A small multi-label image tagger, trained from scratch: widths [128, 256, 512, 1024].
Rows from block 3 of a small multi-label image tagger, named by matrix and row number. Rows with one number belong to one channel. Each number is 500 + 25 x the weight over its row's rms, rounded and kept within 0 to 999. All counts start at 0. Numbers have three digits each. After the name is the row's rms in percent of the matrix's.
Before each channel's rows are labels from the 100 images, of 14848, where the channel reaches its highest value: "top examples" is what is common among them; "patch colour" is the nearest of a few named colours to the mean colour under the peak. Only what is clearly more common there than usual is listed. The data: made-up waving flags. In brackets: how many of the 100.
# r30: branch 2 reduce pointwise conv (model.blocks.3.r3.0.weight, 64x256x1x1), inputs 0-127
# b30: branch 2 3x3 conv (model.blocks.3.b3.0.weight, 96x64x3x3, transposed, each kernel summed), outputs 0-95

top examples: flower (84); green (67)
patch colour: green (64)
r30.48 098:519484513520521512492519498489461452531493502477510508490532530524513511539468500477492473514500500472504504483543544511515490471515518474515523468494487543512483506525495535483490499548485480525503482521506495496508506504439461523548507590500533505496498481534461503526471509475477489514503462530511516498483507492535489515504524480489499422489472520488520502543496518501554553479478
b30.48 091:536501497499524487510520476494494526504477521503471498509553498488497510536477501511520527525490497442478488506514511473526471493530501542490526464501455531524481499536471492476475495516497486505505459511446484495509492490518486437507469437492548496480489469472554527496490455534471467491

top examples: crescent (30); diagonal split (27)
patch colour: brown (43)
r30.44 098:568540469496475517471495503485518493522545469509486476515520499529515515476530516478468492502489499508541462452524494477477463506472510537505472494496484499529501473497553491459466500453478459426511526495531460519499485499517551463503541533478436491463494560503502488444518507465486481509462527436469436523491502482505462480472502492499468555496498493513465517518484462522450495486507
b30.44 094:498496552517518499537464504503518454499511501437481528465531506471548501524523486478491474515484504509472532479512544494531467469491511501512486529564520504494525531499497485500513488455539492476495533491474515534484486482508439477488513539509526489456534453491506515504495482476507493522

top examples: blue (98)
patch colour: blue (92)
r30.4 100:505472562479490474456456484506499473573548516467480463488490514494484496537515487480511490488497568488533476560434459507519486482507497502483488539508498494519510462451489483472493433501558490505478499477527515536501504492496510487499498509525488509480498493526520530541490488488494488488498506510530485482490488496524520477486495497566503465489531552496495501513457528495552455466516
b30.4 095:480499510464488489482490512506494494475486464511481479455484466503508518501471477493471599498494501519515477509514495513505467501494524491525489489466505507486565478518475515515478498489489473503519488491513468477535509502479471510488480505548475501479479484524473480476497499608505496535

top examples: blue (72); crescent (43)
patch colour: blue (54)
r30.50 100:515539488497485443492461479550510531494507524492491465510503492514500496519490493547474492494495563479495513546521511461496465467514527489506528506486486492474544454489518503458504536461546464482514461514529532518508501495490491491515498447445520443541484522494445523535485536510444495480460499514488453503445492457541471499524493495518479529477518517498469461524503546513502515482507
b30.50 083:481506572538519492504511502495497516509514457489515482524545491514524505509494477500519528522509545535440476511520519486510506515543472499476524552510481500546558479483517476480487505508519492532473494488490469529517477508505500457478472511559495499473497513460510530523454527527503518511

top examples: green (60); teal (53); ring (28)
patch colour: green (62)
r30.37 101:473541536478438473502510521415502450466484512464481467510483494459495527510512549496496531492472469473516474449543467453467453496445471519489527466447536521469450463491495501489523518463491493453477506496520463491466489454494497488482477525459480487482462472525555508495496484501531501494506453465471489487467467461482540453471537466484543518484522484551479491531506482494491555517489
b30.37 103:492496549480495523527502511500454538493478537462468477486496510494493493489481547483482474494518520541536521503489502495518525526490497500521535476509513472451480526501428499482474474561466484470506504541543540488465501517506495506538511490451492470491524493485514500465468479510503470521

top examples: ring (74); pink (52)
patch colour: pink (33)
r30.17 103:465514518529498529511520544502511510518462529522493535478519548488498521473544508512505502518517501507486449482488501441509536482473494476493470513504492484500520470525526488490539490469484521493502499513473457472494525510541435497529471517466493480518439503477467483543520481471433482470525462533478498502507479475483470525471501492432480477485493459496432500536485488450426501461509
b30.17 097:437473505493491510449462518478522497531484519449518520506469514530474480490505525482483488519500526502492455535494501508485486486538458509518463466494492503468499525505461465477511507473514494530465497516490558549489450504488520524524499513488521511518499496546527507529478532499527446495

top examples: green (95)
patch colour: green (66)
r30.57 099:533516523505496514521514482514501506490527501463507503466510495531532495558491500528498472496503498462517548494556567533508498485507501468549505492498518533472519481516521543505464505516535462487483498460471477523471542510491473482499519466502488471460441484481514502512492511444523489486487513428462538499473458480500527477516493463456457474512447478517458463484499479504511509433508
b30.57 093:500504517499509458514486496503522516545497487468474463460573487517490517530495487505526547535507498536460468538502485505512487524509520514484504529487504496511496514504512489489532551550464521502467468523493521489512487538559530466489482527507552485494489493503486520510544499504484532549

top examples: ring (87)
patch colour: red (28)
r30.20 099:509506472509534484495516437492520507522553512513535472462496513503513495536488511510482489490516541529529416513519515466527475504552513544448481533471540528554482498517548512438505509491531533513542509530483467536451490527462505491495498490485525512489507513495519545443502488470445523530509499460525519477534521516502496485502452486534492471500495470504457503565494508512436511483489
b30.20 122:478445514499510485497459463493488478515469451434475498487525474480489503481463469553475517502478532487489513486497509476508479500516501539486507462515508490526495484505452491542490497495485537472465454476493502527526438453503505475462473503458480489507530517511475502478513483491526513483

top examples: green (50); rhombus (35); ring (34)
patch colour: green (31)
r30.63 100:546530506513490498502507460469471487481488506467497519495471495481510494530533500483543515493529510451490457522502500512494561502507518481495502478451507531539499507498494444556523493528491510542492496466493480509456506515527567524484475488461474482499542484538578527502487512524480503491555484544510525505508469502512495544451509486485507535545499498483506507487489477536476541449452
b30.63 082:525522466498505474536485458471509522485489474452477507446490499484488492514450514469487462498512519457469486530499503442519490523519535536468512452547504493502530510487494488492484478513471503502488507547472556534494468485530485506533477500454512468504462482503523516487498480502481523486

top examples: star (48)
patch colour: pink (30)
r30.39 103:453403468518503478513523499497476514539474462496523490534511539478441547480523504506517524460496510459508502514503500476444479514500476494461472447504496476517495496477490498518497472495495554479488501502516475509479479456517457496488521490482475511456469470473521474513498493477488514508528467522524482526490454497553519491456465437485480510461506471492493538542468483484536461519496
b30.39 092:511457500481497487500519459533463492513504498521503509466471485503526465485479576477471490462521479462537545474481496468482507504511503449518504483491504497475467492458446483495461469520486476477492500507527488475504524473509500533489470511488477498541503553567505482498474498495497497516

top examples: grey (94)
patch colour: grey (96)
r30.54 105:526511442489515539509483506447462506487507472454522509473480485510548460447484425412473470454489468489434494489507485550520512460503492500566485531504475506461538498481495503577500483494508461498462469498536475509510527525528481484520524532478495481471478505447506505496511509526463507511544494487479516491493533500487483506455482491497503500476489470487471501550538498496498513503491
b30.54 121:551501534506509497515478457507487478489506500497512492498481507499499500493493436507538512493612506497459491522533502496498474498495545507489494537525484484470495511511507498490562504537520499480511538572473535505476469497498485484518498517486502489497493466505511532493474548485511498503

top examples: grey (69); ring (32)
patch colour: grey (57)
r30.28 098:513542481533499527483470481523473505541488501502475473496477504534518474473517525474522520474493489486504467510481485444470517519470487514518537531461511500507494504505501457543512505508494531509505538468525487511484497469527497509507511486457501495462514533510468461531500409569478479527532494455521506510479438453480483498524573489478527523442508485489521511548522494481515482460481
b30.28 097:451503484489490469461474500521492481482469440485484465480436495469526497525493530507498523511579492497464498480498495488490464498504517510460486488476487489443497498489507507488487541502473505454484520515483501496477503471491475541530501542478515505519523481527487474481493492471486438481

top examples: rhombus (84); blue (58); purple (46)
patch colour: blue (39); purple (25)
r30.21 095:501552478536501496513484453496493487527501518471479480471496464524485475512530475507484539443503476480509473502512497496483495476505488547457540473459492482529455482475499485471504459482529511472480543537501475518490467532553486540520540503535484499554474571491560529472525483463502515463520518502506515509517524460563509506506463440507485483495544440485483485571513509548527522555509
b30.21 106:531471495451491535533492475517503511475429479496489479471498508458490471510498516515463485472469490489488511480451494478493524538467508517503495478496463478494558452446473476520483482486477510478509489458482549507521494481498490452500467501478467473504486510494459478499488483507518462502

top examples: brown (59); star (28)
patch colour: brown (48)
r30.27 102:475470496465522517526468491469489490499490501525503504515463492469496468495480535518488463496529481528503445505512471475444540473497498502499446529513485477495474472505490495506479510480511499465479513500532495488497487459481493518465521497493506506496516502474439465481499499562452499485508501494443494497495498480497495540526549448540572441494529479521491485581482478552527487461520
b30.27 090:513508515466534583471505524472475507511497503513509558530486467517521461526516488484491528521506565505534512475490492513495522504505503493503507479461488503579494521498477512539515441510502499512478501521477474515534451478478509484508495467508484501500502508461507523488489481472467532493

top examples: crescent (38)
patch colour: brown (48)
r30.34 100:507478502519494458500503504495486515514535547499508507446476484506511493487491470523481495490498471514504495492476520517470502494541474615491547504515449504510529502516498474473561503548491493494485523491509441479465536491503483488531543496535500503492497488508558486474513488469546520556509540464495528511510474449468488496516496545512526481484514512471530454523526474510461536544516
b30.34 094:507485540472476532503481481525548503513479512517477479488457493486514477501484492485490450458517505523509521479519498460460502514523536483485484500491471479526444494470518507454487545451463524491511539518495537482527502486481484520468494488525496452524482462527486495489481518440487491467

top examples: grey (50); green (48); flower (31)
patch colour: grey (69)
r30.42 095:498525469518504528484465509493489498504509458484509475551504502471574482470483477471470491483481487508483545488492515467519481510517496536486442564516488475466447486455519480507463532473501533514514500472522507500524464525542526540492505540545510490502473512495471557541470472550511495522498525505498535517497546494514490484497548485517517504490500492483518504514482509515520541482507
b30.42 096:520464539520473440494485484534512501504507483515491456527460490525442466507506469509504525514550500513517499497528493506475428474523531497525518530509528506492450522484527515501518444522502475480533492542473521479474519537526494505518523492493477488534488475482494498497539486523511518488

top examples: flower (25)
patch colour: green (41)
r30.13 098:530480499494490474517514483509506509521485504439516488510512477502478507461509486484488493520481535458531456503521498443489501472479481554497494487434527544515527498491493523477509498499499529520461504509539483509519510464525475462526539502514482506520451459448453485501525481482491510475519492458527508550509495502497527511496586483534519500495514457501454547558467499512494571517481
b30.13 083:475508511454504456478505513497479501517506512503483492487529504505458497516442469507494539471445513531500495482487492555496470487496517514514529451469484479496515534518468515492474468513463479522489457527506552487517464483566469504479471492473493493473534509509518474479489493555506506498

top examples: green (47); rhombus (41)
patch colour: green (35)
r30.32 102:484502496477483525463488563512472505545453506474469486486510482501503543496508489483448479505526483507512500507491470483506492467480475425492465529552511522507518487502499457482517503492436543501485495445470452498476503501510555495487481436449473468496456507480508494501507487452524522464472428489436498516510446473445489500504516548451485534536511452485469507486474463516486552464495
b30.32 099:521509500500525519528479515458482471466471518485501529541482478468471507495451569484492480506479513519504473498521467446525510509518520485484476493514521503452504527535468494518546534524533492500483465510500543468474516500532520538537478490500489508465523494529476476493515517515475523455

top examples: flower (78); white (45)
patch colour: pink (31)
r30.29 096:477472490466495522459482454485460503482473495470504503455507491447515473500480482481547513493478489512469446487507511492482518515492484538492500517463487514503490465518496512536450499495519518533481465481519558488468523463544476487492486536478541478499476523482514531512470474459488483562530488470492520495496529502518467537468553499448492470505535506493431512466491489532564500530512
b30.29 105:541480499482510519544512471555511493556502485493479493522484508486467468556532501488526510470562508500491517467484493509485455483495510493490502482475500486536470519487476490514509425553497467503506539530468508487499473499495522499485511454485463508508510515494515505487483459537536519492

top examples: blue (58); ring (48); crescent (37)
patch colour: blue (31)
r30.15 098:539519516497500516488504468499519497514493490498481458491517478516492507500517510507487534488486559515511466516491512472516488501467484527463511507462497497492576476518503519491484480480487495479500486489512470464504568475503455500519502460484485525487504449492508492503494463472546518566533502476511514496471471520489481488482527594428484526471531553496506515462517476501527483514533
b30.15 081:468474512437520480486488510541523482520461514457492468492528496531483523497456505508501510475519521537540515476508497490476457457484551499488532527547542505511528528472487480496513458513505513469500491494499496529521489457508475502514503464520492465465524508543510485477509516557504481517

top examples: blue (92); flower (60)
patch colour: blue (80)
r30.52 097:482517489509496507520478522473498474507470500449477510510495485503471513485522523485487447493514527533477491595482501538497508493518471432506500493482519463529467525465464473534523474516484488470504541468517550500473528530469510553523489504492495489499488501474438516552481510495507467521511496486473498518454496493510466510539522483495511497504543466510475472510477480461528479459523
b30.52 086:508477501512510485512508495527477491521494462490488510491470537496515455466468489496521572508493518535490444503464509515516516462525461498477512481527516506480528515536489510488497536434473492528518480472482465473508485482504496474523476456521489489485443493452519496469478512521522491543

top examples: saltire (43)
patch colour: green (26)
r30.45 101:483507470501509515500513477501496480474511494517501483467497494519506486485488491515541551513490486504467512481510498513486515513493480504477574518474497506478508486492493524516545505493497491545483502529506493509478547490499523523507517493494502473508583468487496491521529506475501508551535547496470479508512505517499480506536529567449520480472538514494513479491525557534484468556500
b30.45 107:473464511470491501496505489522508506506448462480481437472503525447485503542462496495482511487509480497521516481472467443492532527458529503433476543495518456472516513494490506508498502474479522510506501477513526513484528472457529491526481509483502490492500494484467476492530523491499480438

top examples: brown (79); crescent (45); ring (32)
patch colour: brown (65)
r30.24 103:521481498508486474476454491451468515489475508513498475499407528522450502520462497514524542485514510492509480465466531512471490507466469485491535565512445488495510473476513566480442512515504473547518469492510489514476488502495501542508485523505496523494468523502544520514502527491504509443506527453505542545520501515522536487502508467525491483513492481497501490541523526504486503493480
b30.24 086:492501488490508591498498528501511522516489486469483559459483486512586494552495480507491470467489513516492530487509512501521547483473475502532520479496505515538513489519493504493489502481480499515501538467508483515498436466450494497514497512528508504471486501510525494481495493482513452474

top examples: yellow (76)
patch colour: yellow (46); orange (39)
r30.46 096:491495469499464497533532504555556503523555500510526492448480519486456561448521472494485505522469484496488472532537508513513515503536518492491502488483529499473472503519422500482489510507479501514529501511472499501536485498543521509526547508524535489504521512522530498492513460516525511469498533504524510515563510510474549498529513561533482476473481543508500508499479488533533540515538
b30.46 087:463481502485480458487496477457443513537457464515467489482528458490491522509472516476500480499487523488495465499511515479487562531507482508520502539510514515477528501495535496505528561472506484479494524478477466529501546456516489442501473527474486503478463475469511495497500522498527483502